Weights of a small autoregressive pixel model.
Model: 16-pixel images, arch transformer_decoder, width 256, norm layernorm, activation quick_gelu.
Training: soap at rate 0.0014, 9700 steps, batches of 128.
Data: trained on coloured fractals of 300 iterated function systems on busy backdrops, 12.7 epochs.
Rows from block 5 of a small autoregressive pixel model, named by matrix and row number. Rows with one number belong to one neuron. Each number is 128 + 32 x the weight over its row's rms, rounded and kept within 0 to 255. All counts start at 0. Numbers have three digits each.
After each neuron's rows are labels from the 100 images, of 14976, where the neuron reaches its highest value: "strongest on" is what is common among them. Only what is clearly more common there than usual is listed. The data: coloured fractals of 300 iterated function systems on busy backdrops. In brackets: how many of the 100, against the usual share in percent.
# fc1: MLP up (model.blocks.5.mlp.fc1.weight, 512x256), inputs 128-255
# fc2: MLP down (model.blocks.5.mlp.fc2.weight, 256x512, transposed), outputs 128-255

fc1.317:151096126102140089159109116151168153061101105126168158099135083120145159122129152158164100066143153070151124082170075131091127187111188117140151122061091175142134123139098116190091114157111136098126126159155098131038134141118073169128119124039123144150132067091124197166143113185118066128153151150117183168126118100137105089123151113122101120146112133148137122168099116089063088153156
fc2.317:159161154111132155123192146065094113161155145129149113080135119148090143099096095183163150161172130146169122131108206126130084155097100110120105118134130210078059146146122187109154089091128110110146183133121138125166061146143109135151100066145122056103127127078170171103160090100179108098162098103159148116111139198154159169121109138096172197137092185090119141142177137124109194128136
strongest on: sparse (79 vs 29.8); black (27 vs 8.5)

fc1.213:148135129160128063093097107089160159115132126049154091080086121134110140151227093107135150095126123103150154074159137123105167108116150138123090094161131154142093160120125178151139137135102146108154120148124101126126131090100172137114124189098141111129109146115142094117199056114091093065098149140109077103095102178108112085157139179146111140175150107156155135116134209179134184139121
fc2.213:144094108091113200154170132085110119151128145183165154119134104120153178078069145165112137123129166123110137180083144123186131139152142111158136146064194118140122136133116067098120114119146129126172141069140136122169154129137136088170108017143106076094156121132121123157076153164091122145138124120165126120139094055119150162110091150113098145046194112114084132187132154098150102131142
strongest on: sparse (72 vs 29.8); green (31 vs 8.3); red (26 vs 8.3)

fc1.469:083115095149149096138126086143138105135051185099143109175124147140145145064164165061128138135122172116168120176139098143114194163125116140113110124129177121058112100187116077178168143137109093162171120129115101139115171194139181138125182127060124120133103106127139109112157170126109189139179093101084165116116176101152105144101155135126111093100076157116169116187141172119146210182114
fc2.469:078164158066119183141103103125144193139167170144188110165175184189111118114143061162093153133079151109068073091205198128066181087126095155090161155129127130163165190097105140119131154151136125103128174099118113103094072178123181103179179139117154119177157139105174117140050149167168140083108110167137139141088142146073145110084077095079087174116128122153070143137181079111070091139064
strongest on: sparse (89 vs 29.8)

fc1.457:158143121127108135114157096168091129169143116165136137089097066092166123099174114130178150169153126136045097089151189139129137180110142088129055103133210103152167176180153123165136107090174121119079143155097115153114097132074082155167085095130120162128097098093089137116166102105165127158108124066080090134085086130145078136191157128149088143171134143146121113149213108161147087101155
fc2.457:109153162182126108124130063159019117085114084109107098106079107118155170124141157136103151130092135125108159130138117153145116129098103084080103147148106144088130157147155095127105117146093169046148125137098146166111146143124095096140118112135112159108114105089114115091162107135148103087110185161149158155158117079137172137185074136115185149109137122111046094127107073073173125044144
strongest on: pink (31 vs 8.3)

fc1.154:105180118085130088030125138170071131158073122127110165110109152129165140121164151087183116199110127044122123066186056160159124199149092116104191095129110083095171191133120107127155129155094083129159145161126138140136113094080137099101155148115096128137096133128175086116127106110131078202134098097117137120153133159181096130127142092171116097130114133085126153159142124152153140079136
fc2.154:151111096135126048143120112131117040150169040148111108090128122091109044102105148073110122171130080105124128169140080154097216164072079147088153120082127136083140133093211145156126213094167118138097144124147092133094142219086090124142121110128132086104145089085116135137149116141112132166152139164128117142121132127143130132125103130171113154124065134143145126147149164096144140115099
strongest on: sparse (64 vs 29.8)

fc1.78:088148162156170104137099081139100158101151111134161188138109165130077133106114089143157046103107173101192133113127133149217133107165090056099106142163149125126130139131139172172144121147139125112084181202109145174105145177059091158193113095154165131074171135107152105167149139147119185095115099145093144143113130120097152126145144112136089129082128158138098170086144097134064151168173
fc2.78:145093101124123156122107153158168127153087185163095075106123131160149134093068108124121100127093144151103050139138112120145116164114150142120161132118104123149093131121137139138141155161121122176090117104105148079139132093117135104057115098149115116108111124065166124144115118109141018126135150181117122102161102114127164093139186152096108160154088115135155159123132092153124109068141
strongest on: black (44 vs 8.5)

fc1.151:147131119123180183101124118123158143168133082113152092085159143154117141106088180136138135100105160157146185118141131091087075180122112109128067132098083075169107103123122179104132177164118147105094175107145098139118153161146083102116100103139169116140170155175131122144091114125074151084109142112062118134155175145133122068076114143154063105192171152098101146153111127141141092136120
fc2.151:129168112175126093142106077093128101135153186131106106103134090176114135124135143134103078087134061037146091090097158142165184091173147126168233093128190126085119122097128117168107155118166124144130203139148135101139139160126105158120100089101116120106086114118147155160085140129163146174127164156159131174092132096118171097191152130128189165208118062136140100148142159136144148179106
strongest on: black (31 vs 8.5)

fc1.202:130114124112160179165099174217123113127111150105203116053142116143129089163100122103158117209112109094186070131133140135169151105136073127081196162146111093102081102096126117102156137071113152171136075136089090200088091111108120169100187173142146089100181080117140055130130145150123100159143166095091154119092179114162104108140122103081087138132133144114115128152127159127108167147145
fc2.202:131111178107093158190111161111107164120107149084106166085168113114162089140130151147136152126095094143131157121125078130110121051211134145104131099138082044163063156124103160104121124140147120108117100118128175138108206095137105101124072078167097139142128185114152091129103074112117099067060158158142128157110108137121142035142133132140128143151094101169126103112162203137159117119177
strongest on: red (29 vs 8.3)

fc1.242:158133169085160160113134144157165117182109131184130132084133166156128138159145104026152096121124152135152119141144121073133135105064086125113132114192097232102137125118095200115139156076107080150115134096135124140141114158176113122176136095115136166175142115166117039159120161162113119091135166069145183122106123156160193092161170111162140157083123141130143176094127101124124135139151
fc2.242:141152144121126118140132158101145169125180117072083146115153168136143170153129161114160165142064112137124130134151141114073115147186110172117116095112146084145111141116199127117134064155184134149120160176109165084093210105072069123208111177160135147080143129140141154156121076118173124137137123098139126151130143112100127121152107128115110067160113144132105079115085130142152130107121
strongest on: red (33 vs 8.3)

fc1.51:091072070081100129165089167108235126147177091129108118149148137133159137116125092179074134084134142095170137135092109106122183143162134153118175099169093129118132135137131110131149061074154146133130141111137122147127115165071187142134131080116076130138129097149135069156156112150188120061175224156104102113183119142117077149125133077115050154071120178111133126115110081117124155088167
fc2.51:077105105107175138129177147133115168215068175101128158084165150149170168131084138124079093171160092141195142119105137102111102126089082101176112144132125110167143176106158167089079158126042157076146124166151122136158111142114103136142117096139117082175141073126164152106149142120067144133149134158087129050177115165121104116153160136145123091045110185150141094130090128086118097115127
strongest on: black (37 vs 8.5); brown (29 vs 8.3)

fc1.497:080115115146142119103115092132159160071227094104114169160093136109151161205123126079136157113172122128149132141118177121128112179082159142167150074149155130129142166088120119085111162109129109147169105120178061151083109146066189150099109132109118132188138122152070138161134151057075129142136110131125140084131063090131121146070160082154157067077154115107136088077136149138137132131116
fc2.497:152096175150117178181136114161128068144128107160111109070124112113091131129140117147099089126133126126119122086120149191154162095100072127110086142184170107150032087128083161097133123153173123101124174120157145189145130086150167135120122134103052114151183128072111106105117100118135136135162103127153118100134086124136085166150122149068100171132111113206134133136187064106100130115093
strongest on: red (25 vs 8.3)

fc1.177:132149179101102082090141156181157112127104069171118155079071106102116175126130172127091051154096108151156088158104123117132072165137129149157092111095108168150164127134097108108111080139140130159117161125158117148159092129124181117119073162159183161118115115196137177145057116123183119115149108111145135070079125102124068128104109128177077096159102120143128068109139102102118104130076
fc2.177:161116090101129127136154116156104119132088126142127076143080109119080149094120135081106177123153137118105180102121147093137122092126169104133137150208127069083162171137148152155096128125106128084162133122131168074150149119177136110160210078111111157153116133163175159146155177101023146119106158115156192089180105139054150138169126175109115139135174140093119141081093129141153152104165
strongest on: red (31 vs 8.3); green (28 vs 8.3)

fc1.419:107125139151161069112190147147145148121144153156117157106125074138106090099114131127105149122114091101103147147180092124107130142044150137130092141108150142141116166136120105166129139172084153140113132139124114113125166091133099142113111124096062098144136119144121156156162193156141156134103174128139117163120141123127087116126103169105065136133124180144146063165121147114100052090168
fc2.419:115148159152105127129179157112174116142183146140152115100183116149063113107110143100098091174086099130084144130139113198126115130176096141101127097128070134179068120110123090211088128122110073180115121163111119178131140157130099166078135110097100216130154123115124157166109071153100129125080097152107140126168110159153125118118072185142151139151128149122080101160120104130133118160148
strongest on: sparse (82 vs 29.8)

fc1.119:120165089136138147126055165099086139062127127120140125099123167131141138146153119108121130150144078151110124104124168150114138099114130111050150081176107153102060090122116184139093183202088082113081131119138132161177164108052131069123148136163130157125134079130124140112178180152113078163151077128098126162114130138098090155148140114125101053162103153114110128142151114162118134119161
fc2.119:165197208104099116130087136134091107167123122192131126148075123121172121130131075127060110071101090128185178175156141173152134138102107112175130120108164139172157124177147076097161124151110133122137131135134161092170149084138166139129097143150111151100182144148109179131115086107103106128106145137081071127110117094207179119132160146176121147124187160135114110137107150135186109080192
strongest on: pink (39 vs 8.3)

fc1.98:131138130107175122145086074084151157115138135159089145093026175122120107144165127101166095150106095130164142109149118122190150115171165158166140086102164085122144115143026158119092113142101147079145108087163112110144158163097083109107083130156182130134175121128094147141175132135020106126152090128137127138124127082143134110084083100138171103106066102143146142165158117120163159149148
fc2.98:098143104145131160133108123144109149135142060113178146130207088126168191124133140117122077193143186125158114084075076101068065135130116126119110176106121183155130084122134117162122149088119102149145120112069115136158159074082124145161129142153128149128135157058112129106101117151101120105113144171123158169124116139150154127193108120103169148158203142121169136136113054113096141156110
strongest on: black (32 vs 8.5)

fc1.461:152117176132125097143165226112083133157098105108122186078153129061166123157135157103154101131084056100181135086147140163114101189114086127118148127076173156160145132125124128141165142115105170105074093153122106134190134134073108157116121094041092144179079128137158184143113102143101166102170162104182067187103118093115152178127088193144112118162140128087100144162122148115077163137093
fc2.461:170118127079099141119199084093055122139125117137161117154142114113048126054121138163096099100085087159098159118056065141107038117076144148169148115108121137092102100125135124136185138153126083156132119116105133134171103132155142099145164149111098118144150141165148097064100129085134117166150087140186152137163143129071122155144093129132149144120132166156130126065135089163152173171106
strongest on: sparse (63 vs 29.8)

fc1.397:081053171156160123119144139109145132120158143122069124132127106138125108153106123149108145161134089165130168134106092156098141098152093109130115158067045152114147173096133158118110148164143126112167101136096112146139029112118106165105106117159106112148116128194167139086168173118072173119135120108136112113149107208152135108096176166114086113165088138101121124140125144130150149139099
fc2.397:184189097127114140146154158149101124107152104091198099151077148107125138201080142122159158088109122129163149051126139121145085106115151132147149092144144118111134121127131129132151125135136141152119128139109201121075186136139199140133122177120131134124088083131061102169144140103060080118125120141107138112190142116074166141169107142079134100126134090201189117109096137143064106145129
strongest on: red (31 vs 8.3)

fc1.108:149175111111121098081148043179116142087152100154173175079143132132105191108137151123169190095098105144102080139070165179134133141154116087145155163176179119044105123138122115087049091158115109099138123154125068073165108083094132146110151076140175096198131094126117139116132132094133153058120143109153106154123148141135093089146144123130103175110146166103107135125118120107058126121094
fc2.108:119043135167133109085130092152135149162096148144127061121151104135113106171173111141132139070190173132081174140134088085119132108087100162147117106165129103109063160077084166081122147154141139091131072153112094135135127062136115069101090131157156160081123162140096104120129158112101147118105082073138130099140131113127113139170113164155182117121112096114163089156160115143137085137186
strongest on: sparse (64 vs 29.8)

fc1.303:153095152121212141043187097135110142160132126134119133092034170191142159105149137104103147140126059091118116192136151054148159134150159121155122146084127126145130159146073064164096135141076098156170093181099142139100152180121116101136134137064116113096117090129111116128141168144149087137156121172120102152124148122176046098173076155129115110076122185138129092149092185160105073115129
fc2.303:074118124135163108148119191138137146164141122112178128144102124091087093041135111126140098128132122140118148076148087130068079150145071124095139166136132215112166131093210152149173128130159124125103159123155152104099144122163146158147089135158110133094163185171185164147120090062091083086140134108123112105151107192148168154149123048115149118132121127171086116132113060081128117135143
strongest on: pink (48 vs 8.3)

fc1.14:136133120106100159102129173173108136132114124074133117096124144119187149180133065090102118081086140175103155085102139174103137140145135198136097149142079154162125141111149088083164113168128072108124151153179119077196167123137105038100150149190182131186133098138061103090145169120102148168042131076159129139131104109128124105053137134127055176152069119159095192099087135132118093140107
fc2.14:156117154148118204187130083140150101108120137132088157140188116071130144126142105129138129085052095163118114146092127166170122054106128127143184148158107121174154069064146055104111111107057064166179103117111157156132155088127116088160163080095110105143099139102123133129162195081170126123092133170117119119134148114149124087120162137118159110158150120163089115077133150100147154158100
strongest on: pink (37 vs 8.3); white (36 vs 8.4)

fc1.466:061098140100079150126142137200152137148121174160138166073096087135122141082178130111096126109133130050140108125112051154068086150130184142103071148098158139132168104103136109144172091136109094128098116125155173116174101212125169140123173133103161133038113166050081150140179093161077161168167094170156156106105139168129118115107126133163114177129117095131187106145154154139094098147123
fc2.466:180122127147124105083160031139122157138155172131103110131155109130202127114110159134074168127133122117116149151147143175159137109133093101101152098099104123083141086170121111093096052130208178149137143166128097109101105116097103094096137185065154112125169167155159081066182124032135145122107178111084151171166100109129144114101127126120139117100133066126088144073119135135081131114111
strongest on: pink (31 vs 8.3)